Weights of a small masked image model.
Data: trained on procedural textures in two colours, tilted and lit, 195000 training examples, 36.6 epochs.
Rows from block 5, named by matrix and row number. Rows with one number belong to one attention dimension. Each number is 500 + 25 x the weight over its row's rms, rounded and kept within 0 to 999. All counts start at 0. Numbers have three digits each. After the name is the row's rms in percent of the matrix's.
# q: attention query, key and value (stacked) (model.blocks.5.attn.qkv.weight, 1152x384, the q third), inputs 0-95
# k: attention query, key and value (stacked) (model.blocks.5.attn.qkv.weight, 1152x384, the k third), inputs 0-95
q.50 099:497505509527468530507529500492507507483479493468500538530466473517518446526495514495457518468512518476477506508495540506501502479452539503542488506521474525518509489491427515518513497517504494443469490446529485497525525509467515457510496493525480474483503451504498503504493452508508482513
q.51 095:510517474474484498436529505497477482538480516508484518507520491508536487511485486553468528484476456476502475473518513470531560500498510491474517522504536483465478512480493479507499480512463482495482492483482504535489487511503540474494508514477480487526504530513479481443541466524498548530
q.52 098:495476453492494564510473525458488518509497475488518516524494476456521547529547500454517524520499485466498526507458544520526488524471510530522529485490506472474504439526466485517483520502514484490484537486491528492507481494446511472516502507493523515497562490505510502466509465516566510507
q.53 096:456492532496484531498524517524496533498495553535454544555516498521521466459462517468509503521512502451546512488441472535487513507526538488481544492504480447500526498482475583469526476488515487537501473457458501486482453516506508530467513458503499490536473498480498451526492531522538453516
q.54 103:509471489517497440529505535548456536494504492456499503494557486551473491490489488469513445483470505516513549489508502488513501494471459505488501514496527503467486549488533522535466460479485458476565508507461521474532479505513492516548457514493490531524528495522531493483509474495461481535
q.55 094:516513504514520468506511481517503508467548528547491520524477467504500475488521487479505511447495481476517514504492483510555483512505480497476495488544495494473536518460510555462487504498493520521491501546511511486487490507511514469537524466529501465472495578498504482523474520453508491500
q.56 100:441494545465487483530473541510542479480533488498485476482487540477481527489479539508501523446567500499504529495481486505505499473480477525533542512498467497511498480462532498453486508520459495500500447505494518548476518509550513523529461489496544554467496528478458483504506517489482473499
q.57 091:477484512492504471486488490484513467474499494460483544508484516535507487489496497514498515462506520461552477544495541489480510444470514469526528481507547530497467509518499477484501484494507533490448523506510497525518516477446462465482446518535503536526460512478500538534545522529493502556
q.58 096:506450528520486494538462455503504510540522519496498483501527494476490529515521471483500489570510463494515491473524521501505519462522496478471521453450475473470521469535495478533514492467473506476516490472482500518516503489481511488498505506509498471534511470488459500482528504527465468519
q.59 104:488474506470475476488545508536486484478524521487501462461524503491491504486486546496498469544497492513488510528499476455491500521496515497532516453466530484504476466496487480482494512501512521484518503500452498483505475504507475527449530515508457522523460509495472554502488493523471530500
q.60 099:508533502486509483477494494471482508496497494525504478514474535463477457468507504471480503501518496501503489525488466451503504510540506525523504521482507511478516486505544457533501547495486467557532488516475495479538512493539486509506496497502505513465518519496473549491487488510476501506
q.61 100:521482483510489528470481487539536523507485485498479478455499544477488492495502506553514492515488525518483483491518514494495524487505466502518517485511465537532475466536458488487472495518476502541484447488476475469523499469491503489482438510549502475474461508491508478500509503502467473475
q.62 101:503501519499514514487522460522488509521539482478527483491504494516519505491549549480468484518500532532478504532489451527455490468469513522501510524455497506489448486495540472563487538477487520490446478496500522498482533483487524500520520508455457480442506500490505522496529537538492481445
q.63 104:506478497515509513514506459516501437507489488492483494484496487469495519505521520472465545504511487485500534498515461520482485498516550539520511509461454520514511524528484526519527480552551484523497445496496527477526512544507480513486506497499535510509486558492473473509432538482486517501
q.64 074:546506509429519564490515515539508498507525460489484508467533509557500474456500466511472531495487482494508501457542492507490526530488494514520459475459509474492459507507498522544472483440496483481521521510486512482472518494514493484521511505479524519516522489466488526465518494474507507510
q.65 069:527533516503490484499507544465513514513476487477489496434475515433505497496542502525540527478507501546523469484561546534545518474510477472488504544498524517485522492466475481536494491479521532484535523499455542499473484474530475488480509540543490541512535487479518498483483466518493463505
q.66 075:475459526510542456499493454435462541479538493508504510526489474495496489555537501499484511511487472557509489478506546536554496461475498490530503477516527525526499499539458477487566481458498477482438532488497493505527537492487485523519501522499469497480473505525510534485473481520517480497
q.67 071:520494515468487438488519511501525531514464438493498484491499484504450545511481500493506511491496506494520534497485498493484500528539495498529485509476483454496526466536501496478538496501508515489511554499514546507484467520494550479544527521507519478528508461506471505477475451527490466493
q.68 074:451534487514499483479521480470505458447494491489507514443469508552462501498482512494487484478539480504501502447540521456494487499526457510487488490477493510505497447476502509500521483525499538545477498516453475467501478476474520440500507533524491493508486501468567504549471482491495519494
q.69 076:495470524485473527480490512518546535493486519457522484538509511488475491485480522460478480514511509485462485520510545491471495543517536547510498482497499463485517494468448519515472499537485507480532542480491552495487461580473496526472501481499505489514515517514506583510504490468513490485
q.70 084:446502501563480501507500468517452486480492496499509518477473555528480525477454522511485538477506501504508498474494508493535497493503521494496470462522480505494503500482491477487506481501509477482478505492504491499500485503504497477504498450453473477517485506469495537522521468492466509514
q.71 082:521510513517530490487506517466534516532488567450539474503509529494493518478484520480498511472482496512537512475447475544499479494503515514482520438497530475488521522510510430494505510503491552465464465486519478489492492532499481516522493490465481486523474493516482515521505513517495514468
q.72 078:485506502518511528453501521495495522508474506507468533515438510505469503529525509532497494424474485529504509533505480509507488521487499480485506481501510540513492527474469461537475509504479490481520529475455485493490539526513490471513459520475502533528483500465517506533511486530501515498
q.73 075:557492506509483473506502476494514540484520502489489468472480486535522487495519490457482508523475481448511512532468560522492517508519536540484467563470545498535475506498473524526500477515544489544531450512482517485457464484504483521477499469463544527463496491492464537480506529487469497487
q.74 071:480478526502497498466461548538523531528517498516461473494503531453479480472475511488492475476477476510506514490498486460512486460513479445430505467467553492473523448453517484484477501536503493506478517472481576487454461474462504481494496491517515489466499469486490469488516531487534478467
q.75 083:520540459477475498520502504491537532504487520475516501502532572512468544493513483501498467510500550483515476518482486494480524576545513483452499501504487479493537514494537468497484519547484490507490481535469549485465477455500539491454498536536543503524505478495531523488520516487451483475
q.76 071:463529557538480459503481542479496537527478482546508473467549470493528451497532491536524487509512519493495505547517467496513494445501511495503515518521496522494514480494516568471474464497491510515555494525467508542506480465502535494495485506507505518500552506523491455499544520548503453552
q.77 072:532541489502505537533511518536512513495493521493487448494494484505541533532460515517480542469471492514507517498490523503494549500517470453513510546488541509494479512465472492491514521518472504453503529452525523497487483488554504506465479567503508521462550466519526480464504502507488489497
q.78 073:504519527468474503487546511513534489508494498507510496481488480505502475537492538511508455477524509546445518487501533484478526522515520454467499503531525448490481532517453525530512499534481479512530499481540516518531524561517541484533509508534507511503476546544524510509484544480501507430
q.79 077:474521515553492458492556535458489528508523467493474511486531463501486504525509479518562485520462513548479518520460488511469486526451501510476494534525474520503484517525479500544532487475505526545466537479470500511482514475521483525517477502546454497482476535515513515552509479516527500517
q.80 121:479471525486471499497491472503473509479494485537473529500524490497511450492480485487527453520494475542460472468491498519491525532498469504487465468484505491517506449485431521482492514466482472528527550479511555457532501513526489526473521511463492480520467513461492519484499477477456515517
q.81 089:455471531526470495488509525484434508493522471554491508465547483509483432496470475545538490512539527511459513487478490496503522490530480476549444494512529514494510487508475505477488456485487521522462502520447515476489511534470536493493500470529517506468480503462512520510522525489461483509
q.82 092:513479464461529465524498535463486494476509536533500510514484511473504505499537511507498514475484506486484507560524468506509546534489503479505506469491503491508512485507518487508498513485506512506509490489515524510512479505520455514524519529431492435499501492483439509443509523515468516540
q.83 096:476455500478514500536507521522485521473471517443487490521501482487523507504452511528503485504487518502506460471479497474511463550472527536521508519500474506492508498497485501505517433499476545497481534477553484452482492478524492481497476502471453514521546492508499504494539527545472452491
q.84 090:534471511496443551519495487523513520520532468497495477517499483491511526473485507502505523508469486541477502523500530528482511509466509506517489475521520525519499481470486506485511522468478539481499503463502515476505493508600478470469504515472477499479531495520494481422484493523506480470
q.85 099:500537488499507501579460510540546494523542480418538456571474489487477487499494524497513506499552538443481514507505517484463496492475564545488516491504503535520490451471511483467519510476473509470501446502483481517487496515439505490470469522464490521465504511510488478453529504453519521498
q.86 105:455453530481457539484472495453488464469451465524500483495492528476480476534502532486484495516489481475477502509530501469486484493503489471497486537499556471514514492499502519470481528505521491525507520500475486449501493523472473505454484518479501467464453495501487532498491457501502481509
q.87 098:467498505509490497475472502525467484466504508458504509504489505513475446500459515492529547488526526497489512503502569455484553518555491478489533471514517465552478502469502511506527497522504523559513521479493533465502509533511493500502548475442468493542490516484486511490515511523501539493
q.88 094:563450513514534508541497530512513519510532485541515467494484549519490523491512504495507502477466518554470499488515484545520503535533501489548477509507464486493485510504506503519496495525541539504463482530509544453524508485511472483518505461468496522529559488549453512510479504513510477456
q.89 098:515494454512556526523504473502469490514509502479525487494512476519464513525514502530490456477499509495481464496515498494458518538482528502505507524509482479519476528496505499542503489516497484472502516512510489541481458499472544546511491502488512504537480526495513502479517491518568480514
q.90 106:498502536467457512501486517487496485471484512518513492482483480551482446505516510542469518509494500512506511518525503468487525541510452520541469504547503500515483517502496465500487468488533517539480477515498508454544513512496473513458472504493523512503497470533525519491469472519489493497
q.91 092:514466458507503525467524472487532512521556460483477518503486495456476515458561496495480457519528496490504512459515485517458513467479512487489513533480482518491531503499526510521464491543439492487542467484488471526459505500531502482515493457511520524463544534540550470476502520468544479526
q.92 090:510501473487535512497418461548501484456502492513527546493485468471476494520416487493513501477495514494495499496501467525498539507482524495507470499484492512482452510513538513461506535528485456491501521480511510513500519495490484505519480511524514531497538541540489490467531506534535501527
q.93 092:491472504527521493495495540488528501489510534493530528523464500509485522528521497472481501460522481470454504476524495532486527508474490483489483494536520491498558491515521492490544526471486531484494508508536490508492510494458537496520523499486492505486494477472478468477494475444497523472
q.94 093:515493506459532515455493522518500497505504478472528494476504484510523517503491483486462463478470510550501497482485527516467468493527476457551523488475478513500508525495560470453499482511491512487539494521519500504499468520505493522492505478504521525491520510497478488467518536488508502507
q.95 093:428501496485493478504469523443524523485514481489512490542448492462480527476498483473527507506556555486497525514551519502503473529583505499510556531541477488494563482478497441529451488537479445499519462494486531481520493521506522474523470445534525452491519467518519505525497500508526516488
q.96 097:541529463459465505501505538504508513501483457455489503481503488475468471530468479459504510529462535538486534489494466508550492505472529472462506522482506511517490495511540512539470486518480516505534511496454482513505492447545478466530491494472456555495503518518493506488507535470473477554
q.97 094:538494489508476508466554457534477540511540491531511491487513512504475527504496469443484476456477498479448520489441524531515464534491509471536506517564486500534526530500496511520528505546484497479493490478488493491512478495530476507496527516469504491541512510494506516507538496476531506516
q.98 092:488517525499496469536512516488513505490510473497490488517532534465509507510527458481496511504528516497454505497476535509540507486471462492529530486512527516543513502495463482476523514525471498507501510439531498528493478515493475496496508489500497472470488494529475528508504469491515504473
q.99 091:506492498513491515505507460503473441504523477518485556491485478514491450513497487495494494464471478487510459499451460501487510490537486472459496488494537480483508514502512504531464461468506530500489536509470476524506491475510514489513524477483467455476501494482470530532505548520488510515
q.100 086:516508507540517492487467486503473490511491463553490570514516499496472512482473497527507472496475476471507528515542549488520514486510460501498471504499475494468544522499505535473506478516492486520501523543490520489517455497494508500486531469455516526477517484520544484511499525533516514491
q.101 090:470467503539493478487553473462466486529526460506521458493500508473487484463492500517478473519491496568500486480512516554529444503551490487517508501546494473520482527516521532431502466485514494562513489539534476523471497489498460502480460499532495534441458504497488545517485481494480517518
q.102 096:501517477492479537504511464468445556491508501503471523565538458477491508517528465506485454518524450506492463471498493483482489504438505506523541494517518482475561449482498509525514527481501491481504518483496476502520475501485539516482491483491434533506488504498471532511493481531540525507
q.103 092:481470465535457465486497502540500515482496499528505524459518556520515490464486505486484471500510524492515521468510483504446526513528514511497528502533507477521520525524474453511559543461526493498574464544560522470497465516502478516452485516538551474572521488461535515538525484462538500523
q.104 101:479520521482502501450517497501496533510527510468486509509485561488550463485519518503497523550512506486520514508524490456496546529498516464528487537518432483470490514473520488494479540540498504485514506468487541462547484522542492509478513524506483486516511542515505490501529507508525516477
q.105 087:496528536502549520535470533506548489516524518462510469474437512481481507457500527476462465519517461507476486495471520560481517481498508466488464529512496477508489524517539498492497513484518535476493517516510475482520531508486494488483529497527484527516492541493503491496470522464451481485
q.106 098:526527484533535540523504449532520420472494477497477493501467461506546473568496499486474513538489535470482482489476519476536483498512520506494514500495510503497468481472500503500527483531494473502520480492471505544531510537517476480474463540506490503545511505525472485513483492459517552507
q.107 096:526478550505518453486493494460526496496479486462524518483517513499505483547493508477504506472487550478514471455498485497524495466474472530546517502512500533507462527513491534491536517505497503454465494519503518487483459493477488502548473491542471486504485475468495493504491446482530518508
q.108 095:494509534541488484537490436465499501503483487520518499526470455495537474507524483461460517489497489475485493527478503484541526502478473493505530502472491480461476491461490527518531442500487518502454509505478520515524514532458551486488499510502510528487498515476448480500495510493459488511
q.109 086:490463524497543503500522486522482531502531508533501497552478528482526502449513571498500442513543507491533479460505485521498485527506502508493544503479503545503518517496523494533472508494489498516527488477480457505509522497480510510487462513526564524478522474514507462485456513480496500482
q.110 092:481496500522509480524497520531496494467523500446519508522471498494508481493461504515498541512533511500502529532522522473493499508527527493490486511523476496479526516516561489487526538484459483508527488465515512511482486474450497528535502519489495460494533466538513466490502450510528528509
q.111 092:488483476472492487549542542510498517454542485518459470531503501499488519476509461486498524546468502515521489513497509552501474460503494506481528499497542462451500480514498509497528437472503520481507507495542497522436513504502500519553449491493463481501531518495488518474489506498499498488
q.112 108:495517530514476442501539517502483510495514460506541520494515525417499496487496522475518491478471495461479500448463498505513527476526517495541478502488495496435494557488525506519478487478506482514525492466486476507522500528533488490505510511529519530524482495511485487526532486485508518469
q.113 102:545513517511518475528467468456495482454485500474454533497475510506506479548521467501481525503517501479511494539471467521499453501465466478480473487543488504492501519519522514530496465518526493547477544498536493520492535526462536453553477479526473530471511525503566477477507521574515512465
q.114 092:468502504487482568518509514481473495508490503504500481472499466512511489511508562523457508474496550507511540490519529514471488485477545515504486516489517514532527516492483473440527503469538473477461504536477494479521525484484446509494482474502511502455471518465535505553506536482485499460
q.115 108:525481453478498545475529529503491513472486504495487492509517463512486429489512480497456547528540495510471474515498524529565482500518540541465472507514500479494503484518475499447521527517505493517513515540488496493514523482483460502448506491479485498509507513553460513466482499501526485524
q.116 103:499523531470488510478512474509478493519463494488470542497457519478495480469451515533499456476503473550459510493504522464473478545493464533484459499500522509550491475535481498530468503504482501495476468454452488499537467504474458488502521517476471491469478471488522497523517487465457475507
q.117 094:520529496500500538472494501517465528494485513476494473497509496505481465491500515510522472503460519525479518504489514509469488502523558511454479485479470486538467526504472498516524518466495553483521538491490523471525537509479496470494517492485539480450548504495480529539509530520492519448
k.50 099:497531510505546449516499517487448448444506479509505522511527501561507563543497497499481509494481508508524485487497540463501472510537486495542522474524508500515550539532397515464547499485473497486487503460513560516487494507477526493472541528478506509520449490453471540499477492523491517526
k.51 098:494497451508530523523490552510478511495482506491484500524539529510493530486508556487499511463503495530523531456522497508502519505537507519470484494552532494488486540471478473526486457515466459528522478506496512505518495478524522525517440512485491515478517519473503491512523522540507474531
k.52 099:491543491447507477507482590487478506441476496509498496503493476499491484487497477505494502511460506528497526513513503497449489522489473487521525526483510488495492520460557514507476488559564484520480487481511513477481482502500523513485517480499544476492480509495448531495528492495477498501
k.53 094:497510485480494477501511481475491483496493527530522549481506482494500445489498508479518483491490491500475499533518491501534509493552483505490472526481473538555474503469523497535546502483517517508509510474478491502512529493499486521501513502490472540504551480465497505536539524541492496501
k.54 098:474496510537511479463517516541504513547530490519468520517506526521487541496495500498501493526498498482540537505501495502501502511455511470490554458480475509488515535549525535485489496517533511465551519481477531487486537506502509492482466478523508467513517479491454521518459538460525475448
k.55 091:517470552493499499459493503511537484531515536508472503482556488513499510443498496513471485482547501497494514530539532498506491524483504499488493503433501510523503468499476511511510522459480544511476520499495537495484478507509507507501521529507530511488505480515512482528518575512470504439
k.56 096:485498544483487484571474512516505464540523490517507450527439493494514499507523482483499468495486434504505515538471507471521453462489528479533484496468488467502486486474533511493556492492479509476511505468544527504508514540471499451520543510492485490503487534485490496503485499569558490472
k.57 092:512496497490485509515533492460507510500503505460519517510509476506467506516552492497518479535535488500498487508480480511497510507506484474521508443474495512493470508514492484538506493526536486512510488526534488530560472535483531491504494499509481531503507500530502499506474512526522553467
k.58 094:497538473505539560508482532479530530470514518513538506517514518500433470531493507496510504495494506517520489465479522517512525494551505507498486521488523563538493536502545483518509466540447501495522529492546489459506500510534482527539482515506504530480523525571459481530506499487427514531
k.59 103:475533538499493529523523550517489470513463468453544522540482491468510465522495459505508486442469462485466527479523511510522481510515472486435474493494480518509505480488474514523485494556498493484534495513518487478518493538490470505510502500519481485485545506517513471502449447545516475460
k.60 093:537520537532456536488534545515462498483500509544485452548509543492543505510493456499502553531490486486514499538458515497490452537507547484457484487512536496452523483534482529534488481502502498524473551481491508489509526528543482515518522529459501493501510494510527510532517528540513527512
k.61 097:482497491569460469461515480521541506523457474470456511497538436552512520526486506472498469539489517480470502457484483502471546519520471485483481488522532494483478515500466523543466506511489477518504475489456495497510475500475508509457516486503482449515514500518537496519480488517519531492
k.62 096:474461487473505504455501472491463536490529517494492494492501526494535517492522513546472521486449509490517508487491460499516508484488489492496535541502522503493482468507510526472481478477500521522483464511495477519471487500511512451476489468506508474496490499510520456479530454469507532505
k.63 108:525515543526439536496530484513504542503519490541480524494483461519515523520485475470480498476472502546523528500456492524513474491511552508502477510512512506506519485521555516523476484513510521516517533541529568445537492500476505486535505464491521516501493517528504517479504523501505487473
k.64 079:515539567510507484498505507516501542467488482467485467503494521497518454515487464442477506492515470514519514469492522498462460462507520495492533502494501484460463502483500491506461512496507534529527500550525491493470539482524509469467515507515468504464450501474490532549505543482515502472
k.65 086:491524464550521494485489469475448488509500442507520507447475476452498472527480516497532545509492453524486493481524530523555488456483514493487558507509519496470512483499494500487458490466454447484509497512484504539494504498519539471514507506500500495485527493467507530512485478539499520481
k.66 083:485501483502521516503482444475485527481534533498490471477500483504468516512516523513483524497507474506497509462560522519520468485479444480513541472479515544515497474500483481490574492479515500505480519512496507537495513470508477521556514471536487517490490488561529462462479487511509525520
k.67 085:516505499508521453503512466512525480469462472504539485510427495500468540543511498505475486481549507491490497507474485510507458506529493503520444536511480482519486529519479501483494513515518533556507512490512504491497504483484489513522537523557494488550468518465470487513477504511492485490
k.68 081:471567512502468464521571482460477495473484491482467531467472504487483492504508511470512477513491479491508487477499515480513532547514505554471493499475509493499539495488520529486513482480483500514458478538480457479501485487469555448507519512485537514478514463477502507491492472506532490507
k.69 088:508500529536471486511524486482542536461508519497501505528493484484520467506514506510470486509535534483446535543490529484530478513529528527497464466493462470487544472508477491523477528537490489511536478484504531493555487483456524521435519512528483456514497531546474542514521485500496476453
k.70 085:484492495542512553500469516486504511516484501489456521517505514492503517454508517506483476507489477513507515499523519484502479472502550465504492516511498538492479504510570484507513447491516469493491488494480474519515531494496494544566484497491493502516535474457505468493561485498494487530
k.71 094:464516477507504528511473511510498546534527540466484538461518551507481514466483483467502510517489516509545502490491533509468512457522547479471503434521510518492510494507548470490522496494521575458474475541495520480505473503519527516553528508483499523493454500523503463497503500521535493498
k.72 087:509535513434469513497470521515508549503486516472479543542451488479508517539492517508524455504467502512530508519462479530493468451517519483504484475475500512491543521524488491495456533505517523482471513529442442522465449467519490497473482491495497524492512463521514478466465513507521518487
k.73 086:521480528522484450527488497479448472504498560542507527481520522461498513493484494528457531497510465508519526474515517503463537529515528516494483517485544505518470513511479470484483459498517507490476524515496499468522525463513481501552491468463524537505490507487468505536499522550499478486
k.74 079:521473544499519515458437490496476503511482470453508505497507450501534501485479479502519506549491515463452542475448510533508470536450469505479502511513536486509467515464456479506506481501510482512465481487493487485472482474518473488490485471495474523498501541476519487493547463521498506498
k.75 088:443527522542485460525493479459484484489439534504500491466529534497521485513472505517523464505520513464480498497508514489541515532514509546496504518469522483468528560490519454513498483542489513517509494518503526458507462490475517479491524528550486451532490501474502509559444434495500485488
k.76 082:530547518512519493489516525460510469514488519489514534524530465469497498505525541539524505509519533498529522517513489528495499480474534483474496461502464478571496499478501481485473521525450479484499533480476533484530502512506505492492518497526517511487502510535509524501517490501503498543
k.77 079:512529474507457516493449530504537488486499473516504485528506506514468514523472519486510536483494509505495471486450465493489528507528495518480497505501485452511482542469510488555495527522491495486534542509496466495487540445504451466525449489535521510439533520506520480512522536441489517486
k.78 083:500522507517528501531538477502524464452514539505513497489458475530498487521477531494490537483477502529495492542459519518502470548543475492482529493450459434509491503509467504478490477533476476503516488504514484503518519490506471471534576526523510540497451491524483485516468516495494473514
k.79 087:481512499516491465497489529505540497507535433515488526498500481498479544508472503503551499483497505482492518540488503497503495472451511481515500541515483520520443515536476474495496521483495560518451529539485513517479498487509529544507516503527488499506492484514466525529526532499485525528
k.80 113:498537467545509477495518470512516463506421484479489482520483452514509514504499504484509493542473504491508506507480489456470500429518481509488499493502501514511466484514493476541488486526501521440465480501491500485457494529514473433467507505503492503513539543512491486496489463484513519509
k.81 088:464563446517485501507492466540461526553476462534503501476529522493498550521500525498465468501519519520452523533490463523455503492499489471509490504538518493503535459480506469542552456510497480441487488534514493482433494496466474485494510514539504497484495560497502495506491488523508467479
k.82 089:505508522455503490480515503481483510471465505511536489499528532469525541479458508544477521414482475470507497520520509487530491532504502501512507525463508517502535472509514503494491501532468486520478484535461486496552522546513506518531512509466506456498475533494492481471503515514538468513
k.83 095:519519507503511463471474552498520471481502524533526539482532501476523479500486484497485498528513541482546495523498497505533521453509462494493493523497498476460516476515503515537506509551539523533508527537450516531507452465518493517492528471486506467512493471536500499522515493494483489505
k.84 092:487498502477506515498483465478544457491530500486540505508445525505506470463493491512520484473508471504495460456504517498505547501478509454491499510429506536453459473497502457561523511530499455535492517512513508516500487500477491496473463464531509445492497479509499516485480514519502469509
k.85 094:477494489480473521493474506466534516507517524527546514454501464481534527496471502512517562498480450520529504491522481469531530504474514483473491547480512509526539536495489503521494490492538535451508488561516470496503467491514488468504507500491454522519483499482479481502482497537499492499
k.86 101:553500503496513492465506535542513503481486459544511543487519477503485496541482528512458507545499513499482476508500511488498487439497451507488534466521517473527535476449524507468515519503482518468485455492527506491507492488540495503493516455477492507539551514521462486499554524457558524495
k.87 098:520520479518510485543530504583490523497489472498439467505519500490454503489438476496508516536496494492499521483531486520507477499523498503458485496484513492440514475520519532541440456534479512509482530483526468497489532500490513465446513472527474492483548506522485463515487480486473520490
k.88 088:495527515525505523504480502495527493490452481470484520490486513472472525507504490545482517524489494478473541525492512466556494534529515530488498520420480461471466493476501504495500479531542474506478518503511531514462487531532496459472513532510479469531496479545504427487477544531530499507
k.89 092:428474511486510513531546540463537482465479526503525506507518483536493487459493494510530512480482586496493551484501496506492485483461469507478477471512499534482476504528500513463487487473479509481502486504492530476557496499514499448547505536513472509456461474501514478530472476461524501474
k.90 103:498501495487495496489503489526424457533496481500516499511513508509474528528467509495510480545515526465499479496476497473490511461466483451451501462548543507450494461507516504529508532513476546476475512513456505494504473535454506503532497456520507516487518487479520527477463485479487509463
k.91 091:435482504437461537503509475502513520504526471497462544442463493518576455521548521505488503459516523483502523488523480500491503478500497508474499537494478520460500505496471506486547498511511500573474518491465460485547518488503509515508492510507516503485506473502551521471509528506521489546
k.92 088:515505503496467550486504485468548495513503479535477490489509476479528524489521502501523504486491519550494504520509525525543476514513507486516524480511486469512470482453526500527470476488450484527502512465445481507503480475503479514511515530534478491512549508501502496517511515505493535485
k.93 090:516499524487431486495469487493548522509537538472521426503504468505488516485521533521460508518500474461513522484467469494506443492528494489499529500504514528498517502502491493480525528486516519506449559509450475502552497517530487523518538500490481480462481498484546480549510536515501506444
k.94 090:489552542511497495490450519500531488506518449484527509546513531498493505510499515507456513521487499503501516523496495510492529479476489510489483477522502482491508518482484457450517532479478477499539518514506489539515506543507492482444511544493483529529507461492509523471496486470510507480
k.95 085:478522508530537477505499512525523515482508499515490533445522499533510503508464497578485506481491472520491517525527509520528483484556521548472484494518542474555490534498506488444500471518518557488468528498479465476548505467532495495460491493520501471472540519492523459480480544520527515515
k.96 097:539482517464478474474458438450456540480466456510499514481515505459520498521525472464521509521518462485471515519502469487479439470464483550461506468467490544449474500507506510457485525519498499498522519485479516498489515479430517526492481497484521568498525542473530504543513474498480499530
k.97 097:516479525561526513507488502512532513501483497484482442486490496528505544506509518482515473500520440467497471512447472570522479450524475486540487511482519477542484519487476492508469522513509516530519511521490472545499514512468498524487549476534486531495504518513495526552463496538460489550
k.98 092:491514506503554505542486513524486504502530508517500451494479488520500517496458478523540526494484520540489521496472481482465492506496509448477512473501518499484514480499514539487504538531487482490546495491489471533522526474455480471496519486485541451524514509501481519493477531504534469552
k.99 094:499459499486506487482475473536512463504476498490493491510528465479555464484554547505495513544508489497510515472498508490480451474529486497505512493507471507523464506527519520516509510555535520505485475500532461461526481495488462481539497498528541492494481479488473533516489474491583472512
k.100 092:513469510509510507498484538489496453482498486486511558525454517540499444516512478530498455474524519489459482496530484524517438523514472546524506519522481527495476499510530479479465484511506489513503519530471491530516503501521481474514462500501533512463544520518460507533485485551496484501
k.101 097:449540495499496468477487488508506537512503507495520508466500509474451434502462487515488517522525520505499523470527558512503521514439544463480537547537489506472467499521508521477496494512501524534510515522512489542522507502458539530502500497496492540527477488501486488513485521531507521504
k.102 105:533498500552487539482522507542554473525508486498468510489513522467507507532522491475523511525522466475544524540476475544517504517472514503512508511495504513491490502483524508489547537497475461506482520458502517501492491464514443476487499491487529488566522519499498476513554516475460527532
k.103 093:494524485478457499514535492509487490520484531501492484495469488498536528471527510500495527509521481526491441496532541528556524504516455548464534505490512517518480510531509463500494499488519525513466500511485468500514540499489509475532511458522469480477495503517468540505521492490482490480
k.104 107:471480479521505467487529490498516508498491507500514524488549490481482499521511462503539519469462486480499482492518479508466493523515467504526498565495489480511499475429534519496478516540495476548511489463515524494485454530479496530526509498493530500492498508524507509491516532515489474496
k.105 092:509539504473494460514517493506488452439526495484524472497509484503513485514484493523510493497467497506467465552501518502468520470501459507492462499550546483517498515524454483504523503471512527492520513513559531533492500529511508512498532483501529524509490513493485513501499481513508519490
k.106 098:505545479539511492526468481478556494556477477490504478502444491494534499502503491484525450503513513512472526443457515496464488497490462485502482463532486431505471463475493521458512519475497546466542480507523478500500470485472454547497521545487518493460464468485526498499513494474515489508
k.107 097:527483455490485483549529509500520533516477521532507505496508470502477484519528479500511522526518520492509505507492464506504494501498510485519500510499504506479497448513480498541508500493461507486509529510513552511487469512551494542523517509508462517550479521527469514512475459508470526468
k.108 097:525484457519487472541485462489520472507509544491484517472536521503482546489534464532507453477536496496508543504466469544464502483519506522513450469511496523490466476526517478488518491475503537513483493532548507488514459476496483516522521509470510503508500495484488469528491514509486518540
k.109 088:515485467520529506479531463522465493509513510514469462483538507494540498472493476528527488465521524522509504497495516515466523473503510527453470484555487494476567500530472527547510484488475527512491492515478484521525484509501533509443498496521483457570479527495529493485487495509475464493
k.110 092:496516473538503494506479474517507479509501473541499505525505481535475493501494481485499472512496538512482530502489500506525490488479534453513447489475484549499515507477517552493498503443510469434466518508533475500498522507501504500507468551510499481513509514520526500466458497528491524526
k.111 096:547513497470489520497457470516500507529518484493491536481509457484511502486508534503476492515541500461476503535449511535509446495485495500504456476520501492444466539495551481465466471500451505503455494512447490460541537500511515500519497518505524513493537491545476483507466508531498513514
k.112 104:551470476486442468532485511503495517563495486527499501522512570453496473487486513516465530509510518490533493507536483522526511482528484545499508553476502499519523550463520516528509515488522514516460541551475478546480476491510516509499531457484516454531434524482510467484474533506505513452
k.113 104:480497526536533480494473466527475510481491532533521523476503503454501508489512478479488536496485535497493468515485511463466509483470485498493489546474492492548525458492519470477468504496494494486472546484535497514486539524510514537506527548538496509496446501515514504511473486494532514515
k.114 093:492460537473472464512493460546525507486480516500547479525484482483456522509537461502505488502530501472527540463506538490521551511539508487469520468497505467510492531493474491520498498478480495483519508526510506538510518523541529495531476524523506502440461459500486479552461479566473477516
k.115 098:530518508529505506488499498546518528526503495426486488485481480483517469463516503508471476469492478490501512517465502479496478523523508514465467483499504498511509493498483513544498507523519469507511496509486496479434507482528491522471470505475568505448534499529494513524474473505504491550
k.116 104:509472509533465496506523492506507451509537489505507472490463540528498463547507482512563451510495503489537500533534515509557517456481467485525459465541496496517468464481497485483508535503508553505506525549509509508504500496445463497457501480484527513465492575498489509548468499509503480482
k.117 097:505487541495480515490514471470495498498508525479503514483456481526509517475461512515499484555456511476489499469471455484487511519501490509536487465519464584479503526480501463516534485480501476551508468503508508496509449480511462463463520464517475537479471500452505509503522494520509439498